Weights of a small image classifier.
Data: 97500 training examples, 33.3 epochs.
Rows from block 4, named by matrix and row number. Each number is 200 + 30 x the weight over the matrix's rms, rounded and kept within 0 to 999. All counts start at 0.
# convs0: expand 3x3 conv (model.blocks.4.convs.0.weight, 192x48x3x3), inputs 10-19, a 3x3 kernel for each
convs0.45,191,214,217,175,209,230,268,179,225,238,185,222,180,101,174,192,220,140,193,233,212,169,201,238,246,129,219,259,243,207,267,178,222,219,197,187,237,230,200,243,228,177,254,169,183,221,218,219,215,237,189,179,139,182,158,227,164,246,176,184,229,171,197,209,202,219,241,180,190,164,205,161,194,257,189,218,156,199,201,265,251,120,174,162,176,199,198,159,237,201
convs0.46,170,210,173,175,210,212,202,229,200,152,223,247,228,122,144,214,179,191,173,158,248,227,224,207,197,184,178,183,241,204,197,204,248,170,231,162,215,206,205,231,174,187,166,254,231,220,193,155,166,222,176,221,197,179,167,207,228,208,170,166,224,186,210,228,220,215,236,166,200,159,191,238,180,173,253,189,200,237,179,215,210,159,248,186,215,120,206,234,173,244
convs0.47,204,177,211,241,302,177,229,203,170,169,230,161,190,177,201,221,184,230,180,180,172,238,217,193,251,209,247,216,259,244,176,150,164,197,200,249,149,222,241,142,210,204,167,180,185,244,161,248,185,177,163,193,233,202,210,183,188,182,162,235,175,195,191,203,287,201,148,177,194,200,204,168,203,226,141,158,168,202,197,212,171,139,161,207,177,213,206,228,204,220
convs0.48,217,186,183,207,240,232,215,189,178,185,163,220,199,223,198,209,217,154,190,216,165,188,202,252,203,185,167,187,145,233,222,255,170,183,236,173,277,222,269,220,240,236,222,237,268,203,205,222,209,199,207,149,192,245,175,186,201,209,206,225,199,204,173,182,191,242,192,197,192,211,228,221,217,185,187,195,163,190,212,199,174,219,184,199,204,159,189,181,193,193
convs0.49,208,215,184,183,207,190,211,186,208,218,167,196,195,246,200,163,218,232,224,230,164,247,144,173,265,235,239,206,203,213,230,232,230,235,221,191,221,244,202,227,238,222,226,182,227,214,216,239,228,204,242,213,234,247,231,229,241,222,274,215,206,214,207,229,179,213,217,213,205,161,157,202,206,228,227,236,227,241,173,216,222,173,184,194,175,182,179,201,179,186
convs0.50,237,196,188,183,186,203,222,233,201,220,191,155,222,207,140,157,218,177,193,187,163,196,235,202,168,244,207,238,185,168,220,199,199,223,164,225,174,162,187,212,157,190,183,194,215,173,217,209,181,155,209,189,219,173,156,206,192,224,153,172,196,212,172,212,199,230,256,233,153,146,151,227,191,219,226,210,171,152,171,190,204,216,182,183,194,168,176,193,203,244
convs0.51,198,194,243,192,166,170,143,173,146,194,198,202,210,223,242,226,166,177,201,196,181,192,215,260,203,188,222,215,200,212,159,238,205,245,192,176,201,182,215,199,174,187,221,219,212,206,154,155,205,240,151,209,254,197,178,209,264,188,224,198,206,184,158,181,198,223,220,145,219,252,248,190,112,139,154,238,204,210,183,218,229,194,194,222,154,182,209,163,209,224
convs0.52,189,157,215,180,211,185,183,223,234,189,212,182,207,220,190,189,164,183,158,198,198,222,237,206,206,182,196,189,247,224,216,237,208,221,232,231,202,214,219,244,288,253,236,220,222,235,231,228,193,187,234,281,232,230,196,249,226,170,172,202,165,238,261,156,162,171,220,241,243,146,136,194,200,226,225,216,202,204,206,198,201,192,170,191,164,182,202,148,157,229
convs0.53,231,172,237,214,243,169,203,197,159,268,168,190,214,105,166,189,186,227,216,204,212,228,190,184,191,203,210,166,181,252,183,184,225,214,172,195,197,172,166,215,217,213,189,180,239,207,239,239,162,271,216,229,244,173,192,241,220,184,209,178,194,215,190,231,190,180,216,172,185,183,205,219,212,255,238,190,246,165,189,173,177,246,182,211,223,142,237,192,223,215
convs0.54,262,172,204,246,225,163,218,158,207,208,192,211,184,231,160,262,231,237,203,179,165,236,245,189,212,220,216,219,222,193,238,199,188,231,207,190,228,173,219,213,209,248,214,213,240,224,205,222,185,166,165,190,224,211,164,216,118,235,221,132,229,183,215,228,217,210,170,192,223,204,209,196,172,206,154,218,241,172,202,207,207,252,181,241,160,199,193,211,201,232
convs0.55,137,166,185,148,188,242,170,197,306,293,202,206,221,201,171,175,162,188,147,191,197,166,214,200,186,189,287,221,218,194,182,197,198,209,195,203,233,251,187,233,183,167,196,167,175,181,174,186,238,221,206,229,249,179,164,178,195,171,193,236,249,233,249,223,202,200,211,190,188,219,205,144,192,135,192,175,215,265,227,197,234,218,200,189,178,175,168,221,173,137
convs0.56,200,175,230,195,197,211,191,154,227,189,194,183,232,236,195,253,202,216,220,167,164,121,152,226,163,210,239,175,203,171,190,169,192,196,180,176,179,179,170,167,137,215,168,217,174,207,163,213,192,173,159,201,160,245,214,181,227,203,205,193,218,247,193,211,242,165,243,223,265,210,183,193,200,191,244,198,164,233,186,215,251,214,149,223,262,159,212,222,187,239
convs0.57,219,190,159,203,188,223,230,218,192,171,202,249,254,209,176,154,164,236,258,146,234,161,158,203,218,202,206,204,176,173,220,217,168,199,218,243,219,226,192,206,159,188,207,221,204,182,177,197,209,158,251,169,140,166,235,169,208,162,172,196,178,192,231,165,206,170,246,191,172,172,154,129,237,199,208,178,157,227,197,195,166,239,213,199,156,196,182,223,264,208
convs0.58,174,188,211,187,197,180,192,215,191,201,226,179,272,191,195,215,223,205,196,172,173,180,209,193,165,254,199,226,198,197,226,157,219,176,253,211,173,220,168,148,210,194,183,193,189,205,247,234,143,219,243,243,199,229,221,176,185,198,192,192,218,230,205,221,192,159,137,221,189,198,186,208,215,204,192,204,216,170,192,175,177,188,212,222,246,240,202,179,164,218
convs0.59,206,206,244,242,242,208,213,168,202,145,179,214,185,143,167,201,225,268,215,154,192,200,184,219,201,173,213,182,243,230,182,218,164,165,195,194,212,206,201,261,187,158,200,188,196,181,216,167,221,162,213,261,216,212,203,156,210,149,190,201,206,211,187,156,221,170,198,253,199,185,226,196,187,193,180,163,85,288,175,187,226,200,167,161,188,245,209,190,214,168
convs0.60,203,178,191,156,233,177,170,218,220,212,200,242,208,173,223,210,216,247,217,223,223,198,248,211,223,262,207,190,173,183,222,204,196,218,201,184,201,225,178,189,231,230,197,193,242,199,228,215,225,204,242,215,224,205,247,153,157,192,157,160,215,180,184,192,180,169,179,170,167,223,167,232,207,197,199,188,237,204,185,193,191,176,182,174,179,204,180,200,175,191
convs0.61,174,178,207,167,191,194,159,230,212,200,211,166,223,203,217,192,165,167,136,214,171,195,216,197,158,208,213,149,154,220,104,240,221,188,228,237,183,138,235,156,178,231,226,216,225,198,183,219,194,207,207,212,167,188,229,210,194,220,149,210,248,205,170,195,206,165,224,167,184,207,186,179,184,219,218,219,176,186,206,160,207,233,188,236,228,169,198,240,193,210
convs0.62,231,227,210,238,226,203,206,216,162,182,172,193,156,171,217,207,216,272,189,223,260,216,175,224,173,159,187,162,183,298,152,191,232,159,218,258,216,177,191,216,194,198,242,209,202,162,182,177,184,260,193,241,240,198,236,233,216,181,186,209,187,185,202,163,189,222,198,203,229,239,185,270,238,165,171,244,199,161,199,159,144,218,220,176,214,192,219,194,224,226
convs0.63,196,214,188,232,221,193,210,223,208,192,188,240,243,154,182,183,239,188,233,209,174,248,230,206,216,190,228,185,188,156,159,215,189,156,252,195,148,163,206,205,275,242,196,231,239,141,230,208,148,191,230,194,189,150,223,132,205,177,174,157,198,175,205,172,203,234,183,219,192,163,209,188,193,212,212,196,149,201,149,163,209,181,176,181,177,159,168,207,180,216
convs0.64,230,235,236,205,246,256,187,197,247,140,212,201,205,203,181,168,151,246,230,228,211,201,242,242,192,203,218,180,173,226,209,180,215,214,152,209,186,182,204,186,215,185,235,257,192,164,178,160,187,254,190,191,190,154,158,196,180,188,186,250,201,160,212,163,237,179,205,169,162,180,195,202,256,249,178,226,217,241,197,229,164,241,210,177,214,195,190,216,227,200
convs0.65,235,184,210,223,176,189,206,216,204,164,233,198,214,132,206,201,175,198,277,206,231,196,207,177,115,184,209,180,197,222,212,187,170,247,238,194,241,184,189,179,207,229,148,220,206,240,205,213,181,183,227,217,121,167,186,260,222,210,136,184,233,175,191,210,262,201,167,194,188,216,193,192,224,212,188,176,176,179,182,223,154,194,182,201,177,162,191,196,215,207
convs0.66,175,199,222,199,147,148,175,234,235,177,182,230,157,190,200,223,230,241,198,163,228,155,97,202,215,176,169,197,198,188,205,235,174,188,166,161,202,218,197,183,207,126,207,204,166,235,200,188,189,108,158,214,199,205,200,189,233,233,184,220,204,199,242,211,189,156,206,322,188,181,219,222,201,217,209,193,168,242,178,220,183,206,188,209,229,190,202,185,168,272
convs0.67,181,164,166,169,200,175,190,218,207,220,203,209,215,194,131,189,211,157,207,241,197,228,184,232,209,212,191,215,186,227,177,130,176,242,172,117,211,196,237,225,180,206,175,220,143,185,183,258,186,242,238,184,250,208,192,220,202,168,223,221,191,179,203,168,233,211,222,221,194,180,181,203,194,216,162,186,191,153,220,165,226,213,208,246,175,205,185,223,194,154
convs0.68,199,119,133,173,208,194,190,200,186,194,177,197,216,260,207,215,152,195,187,183,196,244,173,161,197,212,176,194,130,189,232,174,247,185,150,209,200,148,188,203,261,187,211,230,238,184,199,208,207,247,132,169,282,148,218,173,161,192,281,156,196,172,216,172,211,199,209,254,222,152,165,228,188,213,245,199,168,164,251,129,199,201,184,165,211,223,205,171,138,217
convs0.69,198,198,205,190,199,182,152,116,178,258,195,220,301,211,203,206,176,212,220,173,228,270,179,182,231,194,197,201,179,191,201,177,164,202,146,198,157,228,167,154,238,144,167,175,161,193,185,205,212,178,206,182,191,203,230,196,214,185,239,218,179,224,196,199,180,198,187,191,217,159,194,182,211,148,145,209,164,181,233,174,210,209,253,224,208,213,223,251,235,209
convs0.70,214,170,205,199,212,156,221,200,174,195,220,191,228,193,208,182,178,206,217,246,220,176,198,157,259,202,190,149,191,252,174,211,248,184,231,164,220,232,260,189,222,197,199,250,172,179,216,153,195,186,154,174,183,155,185,193,181,202,153,223,171,208,185,201,239,187,206,243,215,196,228,220,202,235,177,190,207,186,216,209,171,232,160,176,196,142,221,171,197,234
convs0.71,173,206,160,221,171,163,222,240,168,224,170,215,182,141,232,232,197,261,208,184,146,220,186,137,223,209,245,229,145,183,189,157,207,233,193,169,178,223,212,214,147,241,202,213,172,194,191,256,203,194,281,218,163,200,233,169,229,192,160,162,283,256,169,190,197,198,256,179,181,198,176,207,247,231,217,180,190,211,222,202,189,145,179,225,190,167,199,202,232,236
convs0.72,191,201,224,191,182,221,269,197,227,235,145,186,136,177,207,204,172,188,188,230,223,222,123,230,230,176,183,168,201,234,219,227,193,249,197,185,162,207,195,179,201,200,256,159,174,193,241,202,144,203,191,175,188,218,248,204,182,190,167,201,194,177,203,235,183,163,227,238,185,208,219,182,211,215,242,200,152,215,185,234,199,241,194,246,194,159,212,145,226,181
convs0.73,166,221,236,250,247,172,178,225,226,192,247,109,150,173,234,195,175,165,214,239,180,183,162,206,152,201,182,201,179,178,163,171,247,218,214,208,169,187,199,209,198,183,186,164,197,198,152,255,223,213,213,245,253,254,181,152,165,208,249,170,193,191,200,236,188,189,201,265,229,230,212,201,186,174,234,187,209,206,185,182,228,205,190,196,222,260,180,193,168,228
convs0.74,232,184,198,194,183,179,221,161,179,180,201,211,192,232,195,198,241,191,199,145,151,150,204,221,184,211,261,198,211,281,192,249,194,234,176,223,239,218,222,182,194,233,185,226,261,188,170,261,201,185,209,266,232,260,187,245,222,212,179,172,200,197,172,184,220,157,179,159,211,227,202,181,205,173,168,215,190,144,219,219,252,231,226,204,215,151,191,187,192,178
convs0.75,140,201,178,180,175,194,213,177,188,200,182,176,194,193,206,204,151,172,222,227,204,206,218,206,214,157,189,220,197,181,200,168,167,238,246,221,174,199,200,189,154,235,152,200,210,206,200,183,199,212,235,196,175,212,199,177,176,185,190,192,217,242,168,231,193,210,197,199,211,155,162,185,168,178,209,199,208,190,228,200,260,223,173,212,239,202,204,250,189,167
convs0.76,195,254,184,160,227,224,185,162,208,177,207,143,234,252,147,168,213,196,161,230,199,210,261,184,189,203,199,220,233,189,213,208,227,167,131,173,195,191,245,227,205,194,171,163,206,231,221,177,222,218,225,214,224,205,209,245,193,181,225,218,227,201,218,206,237,237,175,193,212,149,207,190,230,234,234,182,173,249,213,236,229,230,183,247,197,168,215,228,216,215
convs0.77,176,175,236,166,143,184,190,154,247,170,157,141,197,192,211,243,158,233,162,208,220,106,176,137,145,230,198,217,242,242,188,188,198,182,258,150,191,252,204,187,156,206,187,223,185,214,194,194,227,147,214,184,147,220,216,171,275,208,150,230,251,153,250,266,210,202,236,199,213,224,198,157,185,156,186,181,171,244,200,200,166,164,220,250,193,161,239,211,172,217
convs0.78,236,195,157,172,157,175,176,197,134,188,231,204,210,194,245,190,211,209,300,168,179,196,143,165,225,187,158,178,179,169,177,162,212,161,204,185,172,208,203,166,145,195,175,190,218,175,160,248,193,118,163,182,170,227,227,251,220,250,160,222,168,185,233,158,194,202,199,194,195,215,223,231,192,189,254,177,202,207,173,230,228,242,193,134,197,164,167,225,213,192
convs0.79,194,229,184,192,196,238,199,204,218,177,155,211,237,198,216,182,188,227,195,245,193,206,181,211,167,213,202,261,195,211,162,194,231,206,220,139,221,197,208,149,232,141,200,210,181,207,208,221,202,220,169,269,205,183,227,195,205,216,200,214,210,194,214,162,176,219,189,232,236,193,219,183,171,200,218,256,210,251,229,191,188,206,190,184,226,209,229,206,217,235
convs0.80,222,135,148,271,181,208,253,232,183,149,227,249,170,183,222,251,166,200,201,245,284,184,137,281,147,209,185,192,192,191,178,188,226,185,197,212,172,192,198,223,173,193,218,238,222,224,215,194,178,161,164,187,172,192,189,172,196,178,183,212,222,248,212,196,157,219,209,191,163,212,202,203,168,188,219,154,198,202,231,222,202,190,130,150,233,190,184,245,220,177
convs0.81,224,228,197,222,189,242,193,224,240,203,190,206,181,187,162,205,181,213,231,245,196,244,173,136,197,165,190,165,185,191,216,194,213,186,203,220,303,218,211,214,207,231,224,179,213,155,231,239,206,190,194,149,195,131,227,214,222,209,190,168,220,192,216,228,192,216,214,196,175,201,229,172,160,198,258,170,209,184,144,203,246,228,242,199,194,156,196,205,234,214